Weights of a small self-supervised image encoder.
Model: 1.8M parameters, norm layernorm, activation gelu, patch size [4, 4], layers 8, width 192.
Training: muon at rate 0.0015, 11800 steps.
Data: trained on small charts drawn from random numbers, 203450 training examples, 14.8 epochs.
Rows from block 4 of a small self-supervised image encoder, named by matrix and row number. Rows with one number belong to one neuron. Each number is 500 + 25 x the weight over its row's rms, rounded and kept within 0 to 999. All counts start at 0. Numbers have three digits each.
After each neuron's rows are labels from the 100 images, of 14848, where the neuron reaches its highest value: "patch colour" is the nearest of a few named colours to the mean colour under the peak. Only what is clearly more common there than usual is listed. The data: small charts drawn from random numbers. In brackets: how many of the 100.
# fc1: MLP up (model.blocks.4.mlp.fc1.weight, 384x192), inputs 0-95
# fc2: MLP down (model.blocks.4.mlp.fc2.weight, 192x384, transposed), outputs 0-95

fc1.380:500473456500446508507500500481500461530529500501504475483500530522505504523556496506500500527478487493471500500500527481498490500500515500480565500468528490480527540500471491478521538484522481500506500499522500500503549500500467539500477476448564457500453553546501500542560481500500500500
fc2.380:500500469500488497486465500500500500466557500417443519510576506510526501467495500466500524500498500511535500489537500506528474480456500500500500500500523456460500500473506491500530500520469423510489494508500501460424443478491517515500521484562450472475507500474500494500434528553532498491
patch colour: grey (39); brown (27)

fc1.271:470533496507517537473567510528461500556534510495500460500500500476500477464500500500567500472500495554494500500487500507476452506500500500499500500500480475500528503500500516500466518500479446500555444529526500448500436503474500538500500500468480480500516539500515533483500499527510500516
fc2.271:500525510482491472539431562524500500488500500425502522532516493500563500500519500500479516476501500455500463531493500473500505500500503476500541520500500472507507531485463500464434502500500486502500518504449494569494566527539500472500462500493500500482478500553466578477447527475500500517
patch colour: brown (52)

fc1.234:535536548529506500500532513500500488490500500520504458500455500458523500486482460523500497536498500535474510524524479500500500492503500498474490472500452451517486510522500500525547500494515500500468500500519500485540538502475511527514558500435544467500500500500476444500465500500500500518
fc2.234:500500492500457519500544530500519523512460501499483500545468500536502428473500500432500478500528496479547517479486512500537469500512500500497500522556500439500515496455491520546500542545481539500510500500473500500500500478462533490503519471500500530540473470500500453455468506500499500491
patch colour: brown (31)

fc1.259:470480500536504505479447490536473489480506506482556495500534521487469515441483482483525489500543474500511500470468489500500505523514553471481547524436500538535500513530475500526499485486512527500521500500450536500485500510459555500491500513500500458500503507490462518500500546445500500500
fc2.259:458461485472500509524500568511512500505502500549491474441450500542465500523520500491508500501500530499500500496500539500545500500500475533500500500594505460500437538433500500473461500535506473500500464500512510539519470519500500500459476485500544502500526530500532487543507461500532463500
patch colour: pink (59)

fc1.339:500500500503500500500512524496500500484500542500458500525500500500465467526500500500500500500500529511500512528500481507500553500500489488513500502487517536500475528535526536528500429515510496500550496473543499516500540500448520500499495508436444462500519500500481454500503507488460500475
fc2.339:490443500550496500500500472486500500572502498471576500512528500507527500500500448500520502491490465506531508468545500510510489455538500500500500482500478500530543450500516481449456500500546500502500500508462464500500492473532460500522507526580501551482466487477496527458510501486500486523
patch colour: black (58)

fc1.381:545491532445500598500500473500525544500500416466481500500523500500522500481500503500500500515545507524525525486500500500500508500478505512473539500520500490525528500500521500527521500492500516542475500506500531500479500475510513500529499463515472502516537466485500494463561514500551500497
fc2.381:509512500516457531521454472490468500500496522500524526498438465496500450500508558515491517489500500509398500512502576500500486500525500549500500498500500500496479494525485500500539494500466500516482457500500465460523500500500500500459500540474487505486514513500482507500533530542445447469
patch colour: white (87)

fc1.244:493479500500469500484500532514453563505500525500436476533516485498500504517500500463490500500500500513500555472460499500548465470500500538494466500500542460470510500472510500500455500500473500452511476523497504430431508495465496500484488495532500542502519430510494498500512488525528513478
fc2.244:524509484462534455500538483500475522531500471436487500520494496530520478480500515500438500558500546465513538509530500511500554500500500469420500536506518492510500534500490500438500484500517504500500500477465521500500503500503517509500484531505500456500510508500501451500487500500453480500
patch colour: brown (31)

fc1.161:474448516514500519500500469474460506500500500524464500537489507532528500500500528500507478486538500500460500504507528524531492500503524494500500510523497500500474500491500473500527500501440500523500478464540476500512526528462522445530500477428498547520500413481500483489500500508485517500
fc2.161:500500456481488479500498528506500500553531540500500461500520500465469500497500460507489521506459457491515500500500480500500523489500482500500518488500500465500524500484499500500526495507552484472502500543484477517465481531550477539479496500500438456500492566500488478500479475532545474500
patch colour: brown (47); black (37)

fc1.61:542477470518525512482470500468534475485473500482511553506490479500500493535500495470500534500500515497477508500500480530537500481500447535479494459500533540500541462483500471525471464500500500493466500500464467489500500500522500500530490505500500549500508514553561500539500500500476483500
fc2.61:502513462506555444493528482451484518504511478535500543500484511500500545500500513513506508490493500488501500500496495451492500494492517478513584500520500532520518544482529554500500526469448542508500497500475500500500536503500499448465495517521535451551469485495500500539492503448515500520
patch colour: white (70)

fc1.247:507516570453468526460510500500500456490528500494507516500500515444562501486542536500500500521470498518520509481480500481488469500500479526466498480423500514460480500530535492500519522500522538457506493517500464500491500472459457500500494500548477515540453497500500522465463461438519514443
fc2.247:500474500500532492500520460470500497471500518460566501510474452556456487534486497512544533500462508483487500500507446500507493507500532473500554534533510500500488477466500451500510500456513503508476536480500472500500516506479508515500518477500500508541504534515515446500510553501470562465
patch colour: grey (72)

fc1.383:520484509500534535500530500462447500500453500435555500488580522514525517544483500552472513500522513500525530538500498535522506453470500519495500500546516476484500500500500500457500516500485546470529517426500504500500515581500476500500464502514500500500531500480524510469522500514473500500
fc2.383:500500519481464458500453513515536519480502509458476547532429457512477533494500478500478511511501498439421431519483500474513467502469477540532500449500483500500500542543562531534475500520500445504492463500490525484522513452510536526500535500463522500461465469500492542486525500500500485525
patch colour: grey (37)

fc1.184:458479490540491486480467477500508500510499500500500508500500495500500478500534442500488482495400500476500491573500505500500488547500500500506492484500484500500500512509472500477469500515479496470483542500483498485500500499500459500459477550526500490526515465521512500536500500500500485572
fc2.184:522500503520509475500491495478500481449500458500548476511519444536495558500467500500480500500500500454465493500520500500491508500504482458500496456532500500478535528500485474532474519516483534494480500492489500498500459500527500475500501482500500476500529500520481502464497545463528490500
patch colour: cyan (26)

fc1.174:500525541535489517516500500477500483500500535520519500477529502500500500509503448500528424482500477546471536481483518476510502501588528493505534495533500467500483505498469456509484525514500500534538528472479500527543492509516491508500441500475515479534521477448524500504524555492516445511
fc2.174:518462508500529468500494498576464472500528484493500482519500500455522498531553523500508539500501500468461489515546500500500505500500500500532500500554494500460507499496543508500528456500500500500517479494516500519474476500448500548505535500551500500482500573500456500462475473537467500500
patch colour: black (66)

fc1.111:521500491500500500526516478500500500539467500509500539523512558529500463533526505502476515469500500534500500467500500498480494506500489467503500477529499500500521488500500518500483500500500500536556476445500489500537516500489500500538549498465563498529500463500518479500500500563516427500
fc2.111:500463551459500520500474522482500492496500496571506461500440513458500485558500498498548500494497521535531524500481502484500510487502517500500535530500445455525501527524492500500500500474475471466509457500500552486454488544524489423457501528535470542500498500542500473500510513493512535500
patch colour: black (61)

fc1.129:511479503536542483500479486490535429500471489537607491435488511500514500500500490484464518492511488500500450551500490516435512500486500478498502507508500500500464486500500472535500500500476500502522500513484468522546443450518478485535500490500513520500500537451500500515510500540482490525
fc2.129:486500500461461518510490508528500493531534516471419538500500515557440497505488527501518500517445500500489553489482500471500511518492508529500500482500473481471503486513512524510500495500500500508480559500500564500483524473490525515500500544500514500471519500500500500500485500500467529517
patch colour: pink (55)

fc1.23:536496480500481503500476505499500501524500500479515571500507528500500497500530500500500505529523503498464500544531500480529470500502500513466524526500578500451494431538494457521507516457500482469481500444526500513522460562482533500528471486474500500528453500537475486541498492470525500545
fc2.23:516500490548546517526466525497496464573522500474510467466540463511500500483500499500500519500456522476500531500467512502500500500458500500538510500517500500525500534429537518486483489500509500516480496500500515471461560500456486500531454500500510500480533483507515488450500520530482495500
patch colour: grey (51)

fc1.369:508496500509481481494472499469497500455533546512462500442492540465492500524561513499500565510455476500513548513509501547482500542499505500530500470492471500432469501475485499500537494532508534458500463511499449468541518520505500572502500481515538504478499486491523503533504476502475436500
fc2.369:446547524500503446500500486528459523500500490481527500500501500543500480524463500521500526500500497430530500500542462500526486486481538471500500518525480485480546500539432533513500490472500472567523500538500522500500544485500500443500486531415500500500550502500513469472488510500469525500
patch colour: pink (52); grey (31)

fc1.35:500502528465500523482500511500490486526483500500500523528490560511500500520500527541500469472500500500544500514487512533523486476500495474499500522550500447500558523500493526477498500535500488471462515500513542500524489505509487500514499506500433513479500496562513554500500501500500479454
fc2.35:520476497530479448538520500556502500500500484542500450515495462486478500477553464454500541511500500488466497460559500500492521477500526498467524463455500506509500500483534504519461500500500500528500500500507500503484500500500500500500521495566510510485500560416500480489500491488539500533
patch colour: white (67)

fc1.3:474475529500504500493557500531495462485499497457463500570553500523491502451500511500477500500535500500461500500500524500490513531500486492500500481520500500532444500469472500411500510515500506441517465513499436500500518500496500462537500519485488500500516500537440490500500483476500500461
fc2.3:462540500464500500500464500500500500509514507546525518496514424500524500494483500500446474475469487532500559500482468542500497500503483540504508493503485426521500449523500538513562500500444500526497518500529519486500500529497485508488500448468465495500471500507469503548476500489479500514
patch colour: cyan (37)

fc1.364:531437546560500537500514482481500500513471448513500526489464469450500500506500511500511493527502557478465500573506493500500500500521500452465500530506500519543500500475466495530475508533472522469487460500467500500529482500500500500547481465483500500500519555500502483500497521520464501450
fc2.364:485500514477517500492500472500538500536516527483500500479523533500503473498456573500490528500526500524542500480500496532556544500500500544526500515457488478465482506500574561480500538497520476512500500487452471500500500480514500500525469546500540480457483489478500500497505500466497523474
patch colour: pink (39)

fc1.157:500468500500521509500478475500505499500500519479500521478535500500522501500500500475515501494485593500500500500479523536500512479500500505502482500500570500493500457535500519459500525472505500514486500486515556454541500500500500500500500518496500532512510484500500500494535430500523500500
fc2.157:495501500500475500500500467497485525500521500505490514543518483500487538479500476500500560500478500496499564487481563492494511519522484491500520500456500500500448465421467488544510505542500461500499472506500500486500518518491534440500500511545500474500534526486506516483452548500474500484
patch colour: black (57); brown (31)

fc1.188:525500500500516514530515574537468487585518479550444456497484468503453457508513519501460500500505491457506481466451500500467535500508500511500566486500531500522511448498516527500517524509500500500479500516512500451464531501539547461498570500503443538500476500565500509510500476484500476520
fc2.188:455507500449527476489516439462500527504500526500513500518509525488480478510545482492537500507518495528500507549523511481506500493521485492500497529510500491500500487480472479477502500476500543479500477518488519500456500469489500500500489500538546489500500450480514454505500531537500527495
patch colour: grey (62)

fc1.26:500500518501574518535541550514487513505500503501500500495500495500524497516500478483473500448464529451500452513500486471546452492500528504508526547514488500483500500500500500500452535500500542500521447528443552491518500500500500535500514525525520469550534526492500474488515498524500475520
fc2.26:500521550470444512500449482533529491527530500468507469500481508501560529434478500463519500493484462500512500470500519500498561471500489500501500463500525510513480500530500479472501517519500500527552509551522480488542536500512505500500524526471500550499539480500500497525472538573500509425
patch colour: pink (52)

fc1.223:543500464476497538507477500456500500489525534450512500530500491500576483512500500490522539503521500500458452500531529497500500508500502515470500500548550500500500520484500463521497451481500500480483439500458498500517487477519477487534526525500479513497480459542500515572526443573507552474
fc2.223:500500500500500482500530451500500511502500500500478500500500566500488500448512533500497483500507500516554473500511516500455520498512477500500489500437504500540496500461432500500473543500479499487530477543500504445455500484453518544479500479514476500537500525500549500527511493469502455476
patch colour: black (86)

fc1.149:500500483495501481481431464466500531500498453500528492489516501536515500500527500468518522486476455496529514528528500545501503500526537463506503497500500500476539500477474500466500481504500560513461500500527525496524502553452500500500500516486500519464495495507436469527437534546500488500
fc2.149:500498524500493490476529513521459500514487500545463495553479473447500500539500475500502518500488486500489466519518500481501507500431500461468481510494496500500513469548500497540492500525486444510462500526534500524464536473500486505482500513510487440537546500538525500520500500520484500512
patch colour: grey (34)

fc1.104:500500458466515512553473493461500539533466525496508526500500517478520494457438500529500502500504500500523524501455515500500441514509497473514499500516498510533500480489500502500500500527473500466521461486500508500500500461520500452464461500487456500484500500500537500534561506490519517490
fc2.104:500492500489500500472500500451479500500500505500482500500504469494473523457538500500555490471513462500500462498500500534499561491500473500500499517474500452492500503500500468494504500490503467522506501493462500496515482536496537500532466500527518538503488454512485568500477481545463478512
patch colour: grey (41); pink (37)

fc1.6:495527490500500518500448487500454462527500515488520500500500467500561536478495500482530513476500484555500486467472488511485500500500556549486500500471498469482554459453492503526453500500476500504506500500461500500485500535529500520484500500500561506468525500489538528500484547500526500530
fc2.6:499476520549500515487523521476457514510500518472489529459446511472500549478480500495496494525542531515500509500500500500521481476500500481494454523522467463500501448500528522551519500488534500500481485500518500500507454515441502541501484501449500500583466500536490469522549446500479467499
patch colour: pink (67)